python train.py --dataset="seven-segment displays showing three digits" --crop_scale_min=0.8 --loss="l1" --norm="batchnorm" --pixel_unshuffle=2 --blocks_per_level=3 --lr=0.002 --beta1=0.9 --precondition_frequency=32 --steps=14900 --lr_schedule="constant"
Rows from block 6 of a small image denoising model, named by matrix and row number. Rows with one number belong to one channel. Each number is 128 + 32 x the weight over its row's rms, rounded and kept within 0 to 255. All counts start at 0. Numbers have three digits each.
After each channel's rows are labels from the 100 images, of 14848, where the channel reaches its highest value: "top examples" is what is common among them; "patch colour" is the nearest of a few named colours to the mean colour under the peak. Only what is clearly more common there than usual is listed. The data: seven-segment displays showing three digits. In brackets: how many of the 100, against the usual share in percent.
# convs1: first pointwise conv (model.enc.2.0.convs.1.weight, 96x96x1x1), inputs 0-95
# convs3: second pointwise conv (model.enc.2.0.convs.3.weight, 96x96x1x1, transposed), outputs 0-95

convs1.38:115176135133095073150175118144089098072076187160145150101069146161127132103118130137106127171106031161161129080144138126146090081113082085111141094165119141181107143130170115127150173146151107148142114093167146110079070103183151171118101137162135137127157199155108101159092108099136114095
convs3.38:098103141165149119096103155135131148124082092146118128121093146097105112115152198150128133119158138146115172122080145153142162099164214116117169087107120115078132154123139130088113145067093113143143094086144134116104164036108180171122139186144133168117134141098241189105110086110119150107
top examples: white glow (67 vs 17.1)
patch colour: grey (66 vs 36.9)

convs1.61:181067127169146105140124118154128185149121068151154114108066150145165117083134112083117093054121080143112077157097123130128140163126080112136166105131129146141144124156129164187028106134126113182148177169142141132090118122125141164091097135085070108119182165080163181147126148138135150150
convs3.61:113180156121162137171149099115117168088137137115111109071167148130118114164094097166112124065127102103110137123100212100120154097146107100116042187077255099126098140126141104167120136158163111133125118110072099184117113156144091099105120100102096148141129123151155117140166101129147132165
top examples: dark on pale (45 vs 16.1)
patch colour: grey (78 vs 36.9)

convs1.2:098145124097091038147084124147117110052086181127168133147101142146167142119179107129130124126106156116132130110141112177168146214145062150121136106167069151139122137104115087148144171151153134141176080106139158093135187204114151095102133125141107113134082174127122121183089116111146174087
convs3.2:139090107147126089137166117130129131191080159118149136180153141137048115078130140124067133123108083157062107124103080110142172125142131174161145125141162087124120139133090167181082143098136169179200116108131093091076129051172147126145151170115154155127130134163140146110103166152128208134
top examples: white glow (78 vs 17.1)
patch colour: grey (67 vs 36.9)

convs1.6:070069178164110182145110103098134152118150134127166168171165105121126129161117141090177132157142154165127176088117123093054105113119154119150148190145136099084108134159092135111166121138134121063156104110123062099152193151115123099175144077122128102152096078077070164114159115157122068112
convs3.6:103096142121136178142160156147166150081124130124132139093118111163086094159186104202122155143186172114187137116097184140175107117130197126165098104109102130191104135152138128089161119129075104158155102124211133115121146112126103144101128180165135140137132102162225155176153167139102143151
top examples: blue glow (48 vs 16.8)
patch colour: blue (46 vs 3.8)

convs1.13:162098079094154150142054125108138097101092096154095104117149130101119135119144112151130060095119125114117186187123105162230144172139181105127111063163123101118080179066143099130144128157117146189128117105080107143140190117107128096081135173143153121106137181146172105160115158100142137114
convs3.13:153120114092140084083083112139106105154183137074188069141161104139107080180147153101090119163151138132125153165141055130130134150146147138095187145152114160138151120120128144114138111094112071091101168130130187194126098088094095163102097144124188124119128130046153146090164097073131096082
top examples: white glow (48 vs 17.1)
patch colour: grey (66 vs 36.9)

convs1.42:140187114022142143045111132115111099107102176101113143134169117132119134099088093167056202184094125115136158133142133128208099120091149136149163132160043125098134180130118093083152127118126175147134096163178160121128149132126136102156144104136173103128124142149142122133136113131109185151
convs3.42:116159125139172098117117153152119101135104064150088150173224118158105106102181096180080122139099116124168158140173149136130088110126188174109154067145153151104199130094149068131108125107122137148167174138123142162064127095145089124137114166125151156146129174187082119165165113156153117168
top examples: white glow (77 vs 17.1); the digit 8 (56 vs 27.2)
patch colour: grey (70 vs 36.9)

convs1.86:145106119117197149149134119123145168148096165084125150114134138114118073062164083131196129062151136112124119094124113192074116175117161144169107136189107166094133152139144169115094125175156095057104131132145139115148139091119143152144137217133143084161106133106204131094119100119131095070
convs3.86:116168129138102086143130149131102120131124175145157102216170181119101099084156179170096129154100102094194156102139127103149147152158154196108089113086173108143135118130119105146127169132145121132124138124108127168124138106117085156109159092080129150219146050120214147152120186100154140155
top examples: blue glow (43 vs 16.8)
patch colour: blue (35 vs 3.8)

convs1.37:151141089179073110121091153149121057129134146129136122124118130125125116133176060131151118096134141125128121142136088155144124128143090197067112112121143124177134095180169114181080193102146030159128092114104131131111173120132208110119101127158106148153190154098176103169115099082167125155
convs3.37:114086139112088171118085155137142112100121122099109107172116127136083117148093088141099161094155179137166103063103133130097093092130172171126152131121165132199125136115102125128120145057140099123181121115114098129166167075120078164110146186085123174102152152146174044114162084150058172112
top examples: dark on pale (35 vs 16.1)
patch colour: grey (64 vs 36.9)

convs1.50:157137112130156116121142164134101122104114178111106107145064133077117117082069185106088088138095132080103124176120176149185119174112090146119173072082106184094121124091167135120117139125090141168162171131180114077098108118107129162101098109070193130129154122211136137142169092117101159123
convs3.50:109135199140112127134156135119145126069107093142110114053165119121114135110146103162139108069168157127136169145092232128125107110100099076081032101044173148098137151138120146104152111147160100168132088061165125125156136131133140146131113136136106145109100142118114132146112147149128166207
top examples: dark on pale (51 vs 16.1)
patch colour: grey (80 vs 36.9)

convs1.83:121096106140122163112162113139116192111127066133142144132174158133161112125160125074141139063111059154076107159104101152132148173135137148149188116161120111085151100117152189164038096157114134190102152200171146124118121091141104122107115149025108118110161148091135159108145148118148130140
convs3.83:144196159105071135143132135138149121067119144150174145043154136127082149117160104148135144107125118138119151152101195134132126115096120046121081134078193139129091124094145162169144127139121150188123106096143102125181121161124137105116105105198123148140104157121089147123138150166139208217
top examples: dark on pale (48 vs 16.1)
patch colour: grey (75 vs 36.9)

convs1.27:199120136136126192175084137148129177125091167086115109022193125143135123154148114167096133107145165120150096063156136116105045117121118137134095144094147105117100151142177137098133102117127157079114201101125177141122155123142130054157152129147108131124139147143134106113087125109142088056
convs3.27:112117108181124138177128103127167131174127159135119109153139103091152168174114118173155140093168119138133153174142168099158147109102116190167086107091143085065131120119092086158110168162152142150144081105161199062088135143084192145145115084175136146132136139140063132167105124102115121216
top examples: green glow (37 vs 16.7)
patch colour: green (35 vs 9.3)

convs1.89:120095138195096124098150153143112134158160138145124156139073101126152114124080162100134117127124142103152113102103117104077156090085104076084154130130154141075083087172032126161187175155106119079166131164108084105117132077122121140132110096141100142107157118065055119173156129208150134120
convs3.89:108117170112161189134158141092164175107125098114116122111079107134136095100130132200096150133165123143167130083084186105085131107173145057154126094089124100049130179163168161130119081088138127103111150110150116140154216123160141122145103165143132179125123153160087101115149157143117202158
top examples: white glow (37 vs 17.1)
patch colour: grey (64 vs 36.9)

convs1.93:110166072172145108143139113146129117070133195156129105186079148114140069140080115087185187173131139183142143164126111114149145140129181073143146128150165176133135063115160136115170150098098155086120095120159121122092137096126175158109103119167152077124116132059100098168178072138142098112
convs3.93:173111123095120123168150144170112143141155116152159129123106174131137178149123110134133128146163094107168161143135159138171142121091152080086134137057038153138135145165153137148153103181124143152168033123206069133198100119119198122151104134128130190153143147134161123129110148189163123107
top examples: green glow (36 vs 16.7)
patch colour: green (36 vs 9.3)

convs1.71:162164085139169150177087121118126110153136146098160124115111142150124131095104114140174116100030105132113114123129166169187112151129147100173101105137110149137069175152113198139136152122105169130132175160131194087116151023098086142124152171109156164120114064140125167121128140137143060113
convs3.71:096098128095134112091138077126096048135146115100133142153089107124128120085086152112144162131044129093067136070131062116084084180094147143117140171079095138136132133081154147144102120098104149101067176148097134104139111224150096088127128105119111113130149095074099083120124091125133099094
top examples: white glow (70 vs 17.1)
patch colour: grey (68 vs 36.9)

convs1.35:118125140127134150084155141185131075099101133116138133112112133111198103097099130101185175130184123166142085127166103143104118152153157146098178148138065154160097049134091154140086086091118109058135122124089094106055146096120158151180095112174104155132148139177091134072122179136138174132
convs3.35:153076119117098175136191131124139083166110089166165096061110140109155122098129131181133076144120084154157191151107144151176103151134123099110078076116122086080146166107157134170104076151124145138122125121175178079181087127128159080148082154120076145097166105136120150104108094138052115117
top examples: dark on pale (39 vs 16.1)
patch colour: grey (63 vs 36.9)

convs1.25:134159095037152167143137140119128124143141171107147198142205097101133092132125143147136140133187147111120112213144181139079104144142119119122128141136103160062175110076112094110169101117104102151120123114129096104138076090140139117189096119100157132141042090137149147115164070167169109130
convs3.25:156092069131080078116120107113150125100099105111114161121125078112137166092142113132156088131096129182069171158130111151151114112151039144134146180093105097104147147091065179121093151136124065127076178106099121100154089144067116134142156127172142047065115139096121135157152132167149146119
top examples: blue glow (69 vs 16.8)
patch colour: blue (64 vs 3.8)

convs1.11:144123135119187163150121121112149114119096032092172120108142113090151158084121129173159069117048175100173154086118113138080098116142104152138128086130101098130097168107161138130119140208151132105156126083144119137144203100157154188125123183087139107096106181178106127117137139113162138175
convs3.11:182107118162104133133138118132105115122144108143161057134142162118119134100143147127045079161153116139176113138131073140143135108144164127140114119117077130111105122140093117078131115120122146067128128139090148126156255045071117120112084097183118113143137111132180161102130159135125145103
top examples: glare (87 vs 30.1)
patch colour: green (32 vs 9.3)

convs1.85:170074125102127126098139122155119120147093093064142135076166145153134162122096144114140147098144152090146083068156102128041135109096150135137135189115107147167091115167160162088146083065167161093149130109130187156139145113119107186167104133159150169107127056183199124084123158119104134138
convs3.85:134146133118096131073090131083101151127142184099092108075122165064138139106094107027133161153150168149088063193092095119074116135100072138099165170171140133119148151131150120120092158124115143117108151138162089184102102132095132132131144114138119091136118186062073139107103074133130105164
top examples: blue glow (52 vs 16.8)
patch colour: blue (33 vs 3.8); green (28 vs 9.3)

convs1.75:161144091194124094182139141148153091119071124143109090127148148102093143207130055062168105064161086173108088130139140185145149134175111158073139115149152087173107114126166091122082133126111077136144079120136134143089088136132152120105109145146150208110139150171143129159104112083110119142
convs3.75:134159095144122156098094120146117189086180147160103132124156162082175136120115076111073126140132116144139162142141078133114106106117156132111158129070082131143149144128126128148132079089195130139123148157146116180120136087130128155109125133072138129222142170125083106123210014158143150096
top examples: white glow (38 vs 17.1)
patch colour: grey (67 vs 36.9)

convs1.16:160101191124165113088164075118177119106128169092146134126173141156162108197091162142144083134176092113124173145126113122074159153141057142142143122129169177196108145132138143157101140098140123067117130146126165110116113136091102109132088140197093105142140175028138133154164183137113110111
convs3.16:166146113135098184150102124134084133104094173149095141103086128164118157120107061192104117090121118103136176199120111122142141104077136114164078157135088044145128123145137119114096101132090166186153059086139093132142123115117108092118103060103050104103158119118088117143073106162096132135
top examples: dark on pale (59 vs 16.1)
patch colour: grey (69 vs 36.9)

convs1.9:106101139181120160119162071111157118105111179154114165141079178148071101155134122194180166151168090146131127179143134170114100160125118130159136158125114159102084091144203152115115096111118062140087132107138107134086086104148138115163082136133161092120190134176122105122168069133114140045
convs3.9:082181132133144189121097084125161132115120128123134109145132108086096041194163158163125130137106132135155087089145157121087116105107135130207152151109190153133110150087156152034170163119091105054127136128079142152114155155113099164121177105111106161092104135065126116148144116084140097124
top examples: dark on pale (56 vs 16.1)
patch colour: grey (72 vs 36.9)

convs1.12:146144081143057137123118115120144135122153122125115124139160151137135094121200119167111182051130179131153149086125040159074115090144176129129126134148159089135148156163132163120145141147169118105134081156165120128139109108107158145139087135170157082148072107122147139116151031143089040159
convs3.12:158141131160196124114103141143145130132107101152059145146124142060149112128167117160172176119127113143138187142171189108131192112140104155137125146130131146110150150166175081149114066125092134118107102089118132179108145087111120170117097092162136083046140171153195175141111138116085067179
top examples: blue glow (51 vs 16.8); third digit: 1 (27 vs 10.3)
patch colour: blue (45 vs 3.8); green (35 vs 9.3)

convs1.17:117205103130110133125154155141152129094121190161124086120087153164080120149103145152131145137173119157138104127106125126130137128128148147047097093094129173161170123085119128081106099170079203208100093142158138125163105096132124144104130122168081175132161156134094123093135117083108119235
convs3.17:112136111125142179160137103123089124119124064103089107188160127131103072136112141204077146141116122135121124145149082138131097073176229118122137146146197130164161146171128070099098108098100087092134181132070132148135144110131102087148110131115105093082141075163204152129133132130099116095
top examples: white glow (37 vs 17.1)
patch colour: grey (71 vs 36.9)

convs1.53:145135062015132185149104131138122166077087154132137116128195135126136138163159105142118141082111116100094149085133057139134142169123184128106117108138066128124148132110134118162077143146129159145112125139149157146176165072125121186133096135108156116132155147104192175102212139121164106094
convs3.53:077125134157141176088125095114150104137136121100123151138054149128164117141090172122084118070126106126125131117153081139114102143164120130139163138118176125146161164156117141129090160084149106049104139091041160120135144152133083142119121076067148075134165090069157055119118127094160083060
top examples: white glow (44 vs 17.1)
patch colour: grey (63 vs 36.9)

convs1.57:095090098155173181122168134143132180095148095159128130150133144125074109149132066056140172101186074155104128178119146141121093156155123127138151084202104119124140124129144142167046138138105140157130091140133111133080060123129130082097122114062110108111183141154129206175136153137139163110
convs3.57:135132144089130106158161126164128191058128142113150118021147117130111125172158096151116127117141166156116140154076175142112186113063137036109111126102147114129115130130139160117165078118141103161150098118185101185188114155100143126125139160112116155110083169149084120125123141165156194170
top examples: dark on pale (61 vs 16.1)
patch colour: grey (85 vs 36.9)